{
  "arch": "ecapa_tdnn",
  "dataset": "short made-up English sentences, spoken by a formant synthesiser in many voices",
  "gain_aug_db": 6,
  "n_mels": 80,
  "win_length": 512,
  "targets": ["sentence kind"],
  "kernel_size": 3,
  "widths": [320],
  "loss": "cross_entropy",
  "optimizer": "adamw",
  "beta1": 0.9,
  "lr_schedule": "cosine"
}
Rows from block 9 of a small sound classifier, named by matrix and row number. Each number is 500 + 40 x the weight over its row's rms, rounded and kept within 0 to 999. All counts start at 0. Numbers have three digits each.
After each channel's rows are labels from the 100 clips, of 14976, where the channel reaches its highest value: "loudest band" is the band of the loudest frequency at the time of the peak; "top examples" is what is common among them. Only what is clearly more common there than usual is listed. The data: short made-up English sentences, spoken by a formant synthesiser in many voices.
# c30: last pointwise conv (model.blocks.9.c3.0.weight, 320x320x1), inputs 0-106

c30.255:483500579495500507562500500483491489577494506566565500497535501500477497496477501497562493499501470581474571558491561562506489481509490495500474555499505495522519496548527479499519474495486499503496497483488547499496503491496488520510493504494512521481494512512491475465536496475505458503488486492463494469482490457492492
loudest band: 2000 to 4000 Hz
top examples: sentence kind: request; "me"; "take"; "show"

c30.153:498468609479475512611481505469481476632485481598615477490535478473478490473473473489607484478490461624459614573472583589507510478496476474468459553476482475538510475559522459479539491482469491487505478487463553473468480478490472526483469485529522521488488503524482469502563491499499490504539482515490499482502506485509489
loudest band: 2000 to 4000 Hz
top examples: sentence kind: request; "me"; "take"; "show"

c30.117:475492615494493505641493507493500490614498476657614500503540488492478510491465488512608504491511470605472621599488627627496507484504485503499463577485505503555511507568534466500552491492494497497502494495489548493489512488500478540517486499504515515497495477502491513489522512491498481487535488502521487515522480516495488
loudest band: 2000 to 4000 Hz
top examples: sentence kind: request; "me"; "take"; "bring"

c30.210:479478621489477496662481510473491488610488507700628493500560483480498490480482479506633497489502478602464646658475672682501506510494475499495489618479486497588523492598522468486585489486472494492506474507482533490485498483486516570502482492499503510497505452512478520505510528518507493503536480508526518509524481515524481
loudest band: 2000 to 4000 Hz
top examples: sentence kind: request; "me"; "take"; "bring"

c30.151:527477468472478505494474527544473530463471531508468539537562483482528511480543480529465525484507554461538479555549523515521514537541552535489547563476479543557510530551490545539547524539553491555515542533466478475486534486483531541542464501467477546540561480511558487510470486541502526546456566529480521468476566475528566
loudest band: 250 to 500 Hz
top examples: sentence kind: question; number of words: 4; /w/; "where"

c30.76:512480536470475494575473522496486489504477513584541497499530482492522492479530472492538505477495482513489557574489578575500514543493496496489520546485483492547527498551501473502545525502487489507513494540476489482484501473486553544504470487471489547552492507509478491484530512529504485512497489534499512511509485501537493
loudest band: 2000 to 4000 Hz
top examples: sentence kind: request; "me"; "take"; "show"

c30.218:549447540451453497548449524535449500540449541553531518534619456460539480441546449529540509464486497536515540595530565560529516557499534520465552617442454513631533525607487500529630539539544471546513527552449511455464527455455536627531450474486492548559522487518522472490536513549504493568492542529451510492467526463533526
loudest band: 2000 to 4000 Hz
top examples: sentence kind: request; "me"; "take"; "show"

c30.217:483487619489486500622486500478480482615484473648615490496553490484481502485473482507617494496498468616479626615487622621504489478494485487494464596477506498574496495588508469486571481496483505503511485477478541486480492482498476553509481490497512518484504465506485504511508508485509497502523481498527494481525480518490482
loudest band: 2000 to 4000 Hz
top examples: sentence kind: request; "me"; "take"; "bring"

c30.10:484458613457459508601469513474467476648474479594613469485524469466469483479481464496601478473485448628450600574469569574513508489495474477463471570463475475546520477559511443472529500474469477482497469486453542465457480459463483523480466467531538523511488533524488448480594501508504478496539481532486490499498502479502489
loudest band: 2000 to 4000 Hz
top examples: sentence kind: request; "me"; "take"; "show"

c30.30:485473574476478508598482520491478489559482505580578499503550470492489482473499481505578498487491475566486587612487601614507493492506492496497497589490481506566514500575495479498560480503501495515500485497474492483495500484477505544520484485479494516491507478519478502493498509484501490487490478511503502446506470496519480
loudest band: 2000 to 4000 Hz
top examples: sentence kind: request; "me"; "take"; "show"

c30.49:501474629471480501638478513479486487620485490632622487488537485484498490483492472497622483481493479621480636584489615612509503498491487490478495561475485487542517498553504482489534492486486482496504492500476511474488491474489497536488476484500508510494477484511487497507524507495508497490523485502510503511510482508523486
loudest band: 2000 to 4000 Hz
top examples: sentence kind: request; "me"; "take"; "show"

c30.42:548428537434425513551445524499439481533435521559553501498542438448530461434551435492535502432468453535463558538492559548516527539489498485450548536440431500547513499527476442498533536495491442505519487538424480443437496432441532528506440442501513534562507478498473434435542466516505437523497497548424530508447481434550490
loudest band: 2000 to 4000 Hz
top examples: sentence kind: request; "me"; "take"; "show"

c30.85:511488599475489501593491521491484495595486516578586493492529481494494502488493480511580488492503456594467590554495558567507506494498491493486495547485494498537518496555537466485534507486494492498498489495474545491493498487483486523499490493528516522513489524510492497485553499510512479497522484508511495506513493512518492
loudest band: 2000 to 4000 Hz
top examples: sentence kind: request; "me"; "take"; "show"

c30.134:500474609472468511635479524464481475611469501626598474484567470478499492475495475508603477473500454589459613636465604628509519523495469476466488625459477484591533474623537452482601511475464490482501474521474547480477490473477499573495475483535532534524513500515486477494518507533499484500558473526496520533504472501538471
loudest band: 2000 to 4000 Hz
top examples: sentence kind: request; "me"; "take"; "bring"

c30.307:492477606471469503623468505486482493610476484615609496504547477482491492480484468503591494486495460593465613608490615621500496499503477494485479594468480492572509497584509460489560491491484485499503475495472519473478500480482494552506466488505507521491493489509477498520504521484505493495519480502521491490524476510506482
loudest band: 2000 to 4000 Hz
top examples: sentence kind: request; "me"; "take"; "show"

c30.312:497483584473482512589481516476489488597488508571581482490538484488500486478500478521589482490494456595452579572480566582514506500495479484483498553481486487532510488542519451483527497492475491489497471503473539478483491475479493524497479495508494528497487489516480480473551494490514470499497478517489503474484497491503489
loudest band: 2000 to 4000 Hz
top examples: sentence kind: request; "me"; "take"; "show"

c30.252:505485480480475498497472509643478610475468517481466574564531480480478483476528485504481548471481570465612486505671492503511514483603675575478522515490487593522513578516475567600516504601667499612509627508482475482497565483468482533580475488502509530506533538500634491527505501513506540545491647505499521487501575495513665
loudest band: 250 to 500 Hz
top examples: sentence kind: question; number of words: 4; /w/; "where"

c30.156:477485594485488505617491510485479491579486477614592500502550484493490489484476478505599504487499469581474609615489615618511491485497480501486483584480486497559497498563509461499565487490479498498508486480469515481485497487489488544504479498485512509483489471504476506493510518488509485487513485509522513481515493516505483
loudest band: 2000 to 4000 Hz
top examples: sentence kind: request; "me"; "take"; "show"

c30.92:507449623450441513640443519480452479611449497665616479505550451450496455452503450510618493453465417604445628643474636638506513512485474484448503602441454479572520496572492438488555520492479465499507479503432522437452500444450510557503450468500488539517495470523487472496494496513500487501492495530494507475490488491525485
loudest band: 2000 to 4000 Hz
top examples: sentence kind: request; "me"; "take"; "bring"

c30.282:477475595479488504613487509476479484603485470621608489502547488481483499487475477510593499495501473591476603604489615619503491497503488494482471587474498496574504503576513475491569483498487495504504490485477524486484498480487484559501480499496511522492495491511488506506498516495504506493527488504532491495519485526507481
loudest band: 2000 to 4000 Hz
top examples: sentence kind: request; "me"; "take"; "bring"

c30.122:530447511439449509491442521425449435512450525491501435426456445458518456445528447498507431446462427520427505479436472469509508524439433425439521478447454431471527426479507430432465520426422453430504424517447501450442424446441506456430444454530516554570440560520433454452539481537505453461522431534455498503465439450505433
loudest band: 2000 to 4000 Hz
top examples: sentence kind: request; /m/; "me"; "show"

c30.142:498474610475481503671467509478473476610475485710624489495562477491487497479490465498616494481505457591458644661477682683511504510492474495488498626474490486588518489594495462497576512498486491501516474514466505465476506468488508570502474494474499525502512468519486509501479532502505489501507498502525520483527480520535481
loudest band: 2000 to 4000 Hz
top examples: sentence kind: request; "me"; "take"; "bring"

c30.254:499490481491490502501490497671492609482491500484477581576525496503474493485506500485489566488492556486596500508703496500491501481611697580488501514507496601517500593520475558607522499601704515624500643493494460491511576490495474533577488507493483506500520529502618495515506493500511521543481635497507517479514571512492646
loudest band: 250 to 500 Hz
top examples: sentence kind: question; number of words: 4; /w/; "where"

c30.229:506477478469483489483488511635478568472484503507482570602616477485497507468515480518478562485512518467545475541637521519509500504548649579491503544485486579575506588547469524623578496641647492655508645504477467476489586488481501592589478488483484503502551485498589507502489521495500499571487631479492508504479613500484622
loudest band: 250 to 500 Hz
top examples: sentence kind: question; number of words: 4; /w/; "where"

c30.274:498488477479490492481480505588477557476482502507486552589669495502513514485504491514487555489515538481537500592588535544513504517534600563495513615485495556673499577622464528597667501606604495613501594512471472483486567489484518650574478496457491519506553475500593503498470523512507515605463613491485513453487596489497591
loudest band: 250 to 500 Hz
top examples: sentence kind: question; number of words: 4; /w/; "where"

c30.45:480483619490490501624489500489500494620497478626630501496544488498474498491472485513622502499504469609475619588488605610496498475501483496497461574493503494557504492562509474494550481496483497501498482479482518492492494491496492546507486504491511504475480472505486514514502512487507511493532477489521481509517474524503479
loudest band: 2000 to 4000 Hz
top examples: sentence kind: request; "me"; "take"; "bring"

c30.261:490478622480483505646489508485481480626493472663621484501548477485481494485474475508622489490493469602485628622481629633496491487490484485494471597481489486572512493593513475487563494488477498497506487492475525487492491487487482556506474492491504516488499466506494508512496513490509508504511480499520492493509483516504484
loudest band: 2000 to 4000 Hz
top examples: sentence kind: request; "me"; "take"; "bring"

c30.204:509479474481485496482471510629476565465485510512465573586602471485510496478512482520474563474497541465556495558627520530508514509547641561483517561488485576593516578564478524610585502620647491645509633515467474472489571473479499595566475488460488519512551499510595510506494515509515507578493647506475508481463608495490629
loudest band: 250 to 500 Hz
top examples: sentence kind: question; number of words: 4; /w/; "where"

c30.24:510481620485478492664490513484490481603485515692630490509556478493519494491517483497625495493508471599462643669493698696494508527478488500492512640486491484593508490600495471498579498497484492503514479513472496478491500490487540568505479500485514498498496459504473528502493541505510490515522481514515516491534463527534477
loudest band: 2000 to 4000 Hz
top examples: sentence kind: request; "me"; "take"; "bring"

c30.119:525488483476485506502481506640477597475480526490478572573549488482484475478523488518482560478473536479571490520648506509510504481589665575488527524497488583536499577528483541609531510616674484637509649502484478487494573484486483540574485487502492522508537509494620510515502503505494533558503656510504508500487595504502682
loudest band: 250 to 500 Hz
top examples: sentence kind: question; /ɛ/; number of words: 4; /w/

c30.150:533471528470478520543482518513476498519468499565535511512533471481526486464528478496538512475484474526482553562498555554518530554513501501487527555481483507549543501553487477509552509504499490513525515541467480478479505473480542547508479479503510522554498532508473494491541498547490486508526469525493522526507467500519489
loudest band: 2000 to 4000 Hz
top examples: sentence kind: request; "me"; "take"; "show"

c30.100:475491608491484501615485509490493487611494471619609489499541488494479506485458483493597494489510482599464608587482609610501499478500483494495461566482507499548505493557507482490554481495490510503501483481491534497498503496502487545510485508500508520482490478503485495502527497484513480493504480497507490475500476498495481
loudest band: 2000 to 4000 Hz
top examples: sentence kind: request; "me"; "take"; "show"

c30.226:489478644482480512663478519471481480644485486666639486486542473471486484486485467497636477485497473623479647627478625640508492492492474478484491594467483488573516480590517456486563497485468482496511473499470520473477481476474492551497479485502510525501493483506482498515522511500516516501536472500510496508506500505518486
loudest band: 2000 to 4000 Hz
top examples: sentence kind: request; "me"; "take"; "bring"

c30.222:494486592474484501647491521492484505569491509653592508509569487501504488476507492511592510486500489578491626665500668664508502520499492504490510618488481502592515513593507492507589488503488500509511500508489507477496520493483537569522492497479492500491494464504480528508480530508504497502506483510521517489533467526534480
loudest band: 2000 to 4000 Hz
top examples: sentence kind: request; "me"; "take"; "bring"

c30.175:507485578488495513592489510480498488581491522588576480492560482502484497484503492520589484500489469582475589589480599594506487499502480484504483576491494484565520492566512473493561491493479495498511486491482530495501482501487508550501488495502491528490505468511471483482527505498503475506493494522490510470483484480520488
loudest band: 2000 to 4000 Hz
top examples: sentence kind: request; "me"; "take"; "show"

c30.79:509479481472481494483484498611475567480475497500480569599663479491509500486513478520485564488509533476546487569618517539508504520545634571495513582478492568624518583579489537624634516635636491658503636505478483477489586484482504652579484493473487522511544486500583505512496525505513519603475621479493505488477595496479597
loudest band: 250 to 500 Hz
top examples: sentence kind: question; number of words: 4; /w/; "where"

c30.129:499485476484481495492489504664481600474484507501468582595561483490495501468514492509482561479493547467561492527675507508509514494573694581493505528491486599545506594542471542619548500644695505648511663494482454486500585488474491548585485502479483514508527514494585508518490513510502514542493621493504510500505577517484647
loudest band: 250 to 500 Hz
top examples: sentence kind: question; number of words: 4; /w/; "where"

c30.70:493484593471488523602479534468487488576477509587586490482542473498506490479501471489587481484496460585467587590466591598531510517505471486492501580490490482564530492554523463489550509474479505487503485506475521477493491490484515553492476505521497538502488489526477451463540490505509450491486480521472512450473490464539488
loudest band: 2000 to 4000 Hz
top examples: sentence kind: request; "me"; "take"; "show"

c30.196:514480482473476503497476503650474595478469502495466574588556483490493491475514477505483561481481531471562495527665504507513508492577680583474520534489479597550510594542469530616545514624675494640505647504472453484485585487472487552583477498478502511507541512494594488507485525508508513549483632498500515487523587516491654
loudest band: 250 to 500 Hz
top examples: sentence kind: question; number of words: 4; /w/; "where"

c30.94:508484489481487507495487514642481596477481509507481592593560490490486494467519486517495567483497537474557494536668511524518513482589679581487510534490489594540509597540474545608544501623684499642513652502478463488497585491479485558588483495480495512505541516502590506514494520505509518543494639492509517502519586523497654
loudest band: 250 to 500 Hz
top examples: sentence kind: question; number of words: 4; /w/; "where"

c30.40:477482615479479504629481510483487484607489462651609499503545484486472499490470485504605490490511470606484623617491620627504491482492484493487466588483494495564500493583513465491569485500477502497505491476481528486489496490493480550505480490493509511480488468510480501500505500479515490496511483493530497484510479512505486
loudest band: 2000 to 4000 Hz
top examples: sentence kind: request; "me"; "take"; "bring"

c30.288:514475487488485495493482516615492565484492517511484564595663475499531497482526488533482568492501513489539502560612523535513517525547622578502533601482486569624515591582475521615630520629625488653511629525479486481499574484488507644581474503475486518526547471512586519501498526525506506587496605511493513491485577503490578
loudest band: 250 to 500 Hz
top examples: sentence kind: question; number of words: 4; /w/; "where"

c30.319:512473605483484501636474517487488487573483521623600488490543476493526486482504479506600494480494478578478630614492623617490507528491486485485519585472483485571518486564496469500555518495486493507512491515474508471486488478488541548504476483491498520521471487501473512501519524529493504507520479526510521516517475512554489
loudest band: 2000 to 4000 Hz
top examples: sentence kind: request; "me"; "take"; "show"

c30.136:483474601475476511636477508481484486597479484624602486505542477485489497478480480506596485486493464597483619614486620628509504493497479493482478588484489495558506490573506477486555491498485502490505490486477525482484495480481490546498471494486501513483478475516485505516505515499504510485514484502530503475514482519522486
loudest band: 2000 to 4000 Hz
top examples: sentence kind: request; "me"; "take"; "bring"

c30.247:524512530525523502518522513415525428552530502530533433425446518517480534532502515542532425519536478542459532495427514512524515488440417424506481501503529425482506417501550485420466506418417512429512428507515556521512420520522483466435506518587563517507437534508422516494533546541494493441580421528533497560544434538486422
loudest band: 2000 to 4000 Hz
top examples: sentence kind: request; "me"; "take"; "show"

c30.300:494471627476483510635486508469480481630481477657634483494541481478482499481467481511622486487497459610465624622477620627507504493487475481477463591470489480573511488589515468491561498481482501484509481485476542477472484485488486562500477496506506526506505497510487506515528505502514502506530481503527497509525491517514486
loudest band: 2000 to 4000 Hz
top examples: sentence kind: request; "me"; "take"; "bring"

c30.82:485480623482476510636476506475483474625479477648630478488551484482473496481472483497625480478500457618461629620479627630511501490486473491485471603470486487569506488591497466487566496485475497493512477493464529479488496484486484557497475489502520519488497487508491504503507499489503491497520479510517494495510475515514488
loudest band: 2000 to 4000 Hz
top examples: sentence kind: request; "me"; "take"; "bring"

c30.165:485479579472484500610481508507489506570489504589584512520557473488499486481506478517585509482492475574483596602506599611511501503520496518485496590485482511576508510576507471508561490508508494518498506495470500478493512477486499559522481501477493511495497466513490509505497526485500498496492496508520507471505488513507498
loudest band: 2000 to 4000 Hz
top examples: sentence kind: request; "me"; "take"; "show"

c30.109:511467580456456501611460520480470482586457516620593485488561456473514470467505468486589492468475447574442606607484624615493524550491491490458524619459469494596538488600486455494600530483479467499513485538464492460457500460458545583508458477495495558550495466535484486478532487542506472518523473514495525502500465488541484
loudest band: 2000 to 4000 Hz
top examples: sentence kind: request; "me"; "take"; "bring"

c30.275:500480620481474513606473515471482477642490484599614475483524485473471504488464472518614483480498469625450619576479584596521515479500471472467462584469497486556514482581529452470546488479481489491507473487478561478473486487496461539483468476541524521503495512519494480509590494530504498509563490519508486511496486505518484
loudest band: 2000 to 4000 Hz
top examples: sentence kind: request; "me"; "take"; "show"

c30.21:484482626487487500649492508480491491616494483641635493497533491491489504496474484507618495498498482619481636589491614607508503491497487487498477566486493484548511489564521479487550503489484503492501482493479532483491492493490488545494488497495510506505481485502486524502521514492510499500527476500521507517524497515515492
loudest band: 2000 to 4000 Hz
top examples: sentence kind: request; "me"; "take"; "show"

c30.23:467494625500499499641495490480502488625507463646633491506539496511482507504456506507617503511515488617485640596485621620498493477494490501503465580503503491573495496578535490495565479495488511500492487476495539496497498497504483550511498504492515497477493486507486513520529531480513519494538493477532482527527479521502485
loudest band: 2000 to 4000 Hz
top examples: sentence kind: request; "me"; "take"; "show"

c30.267:511478560477477493577485519479483485539482541592558487511560479492520498479516474509551503482493464543454562617484607626496518531511485505488519606475493499591524509582509465505575522498489499504508484522484506484494500481480538575518478495489488536535506463504471493468542486542505466514506483523487524491480475485517482
loudest band: 2000 to 4000 Hz
top examples: sentence kind: request; "me"; "take"; "show"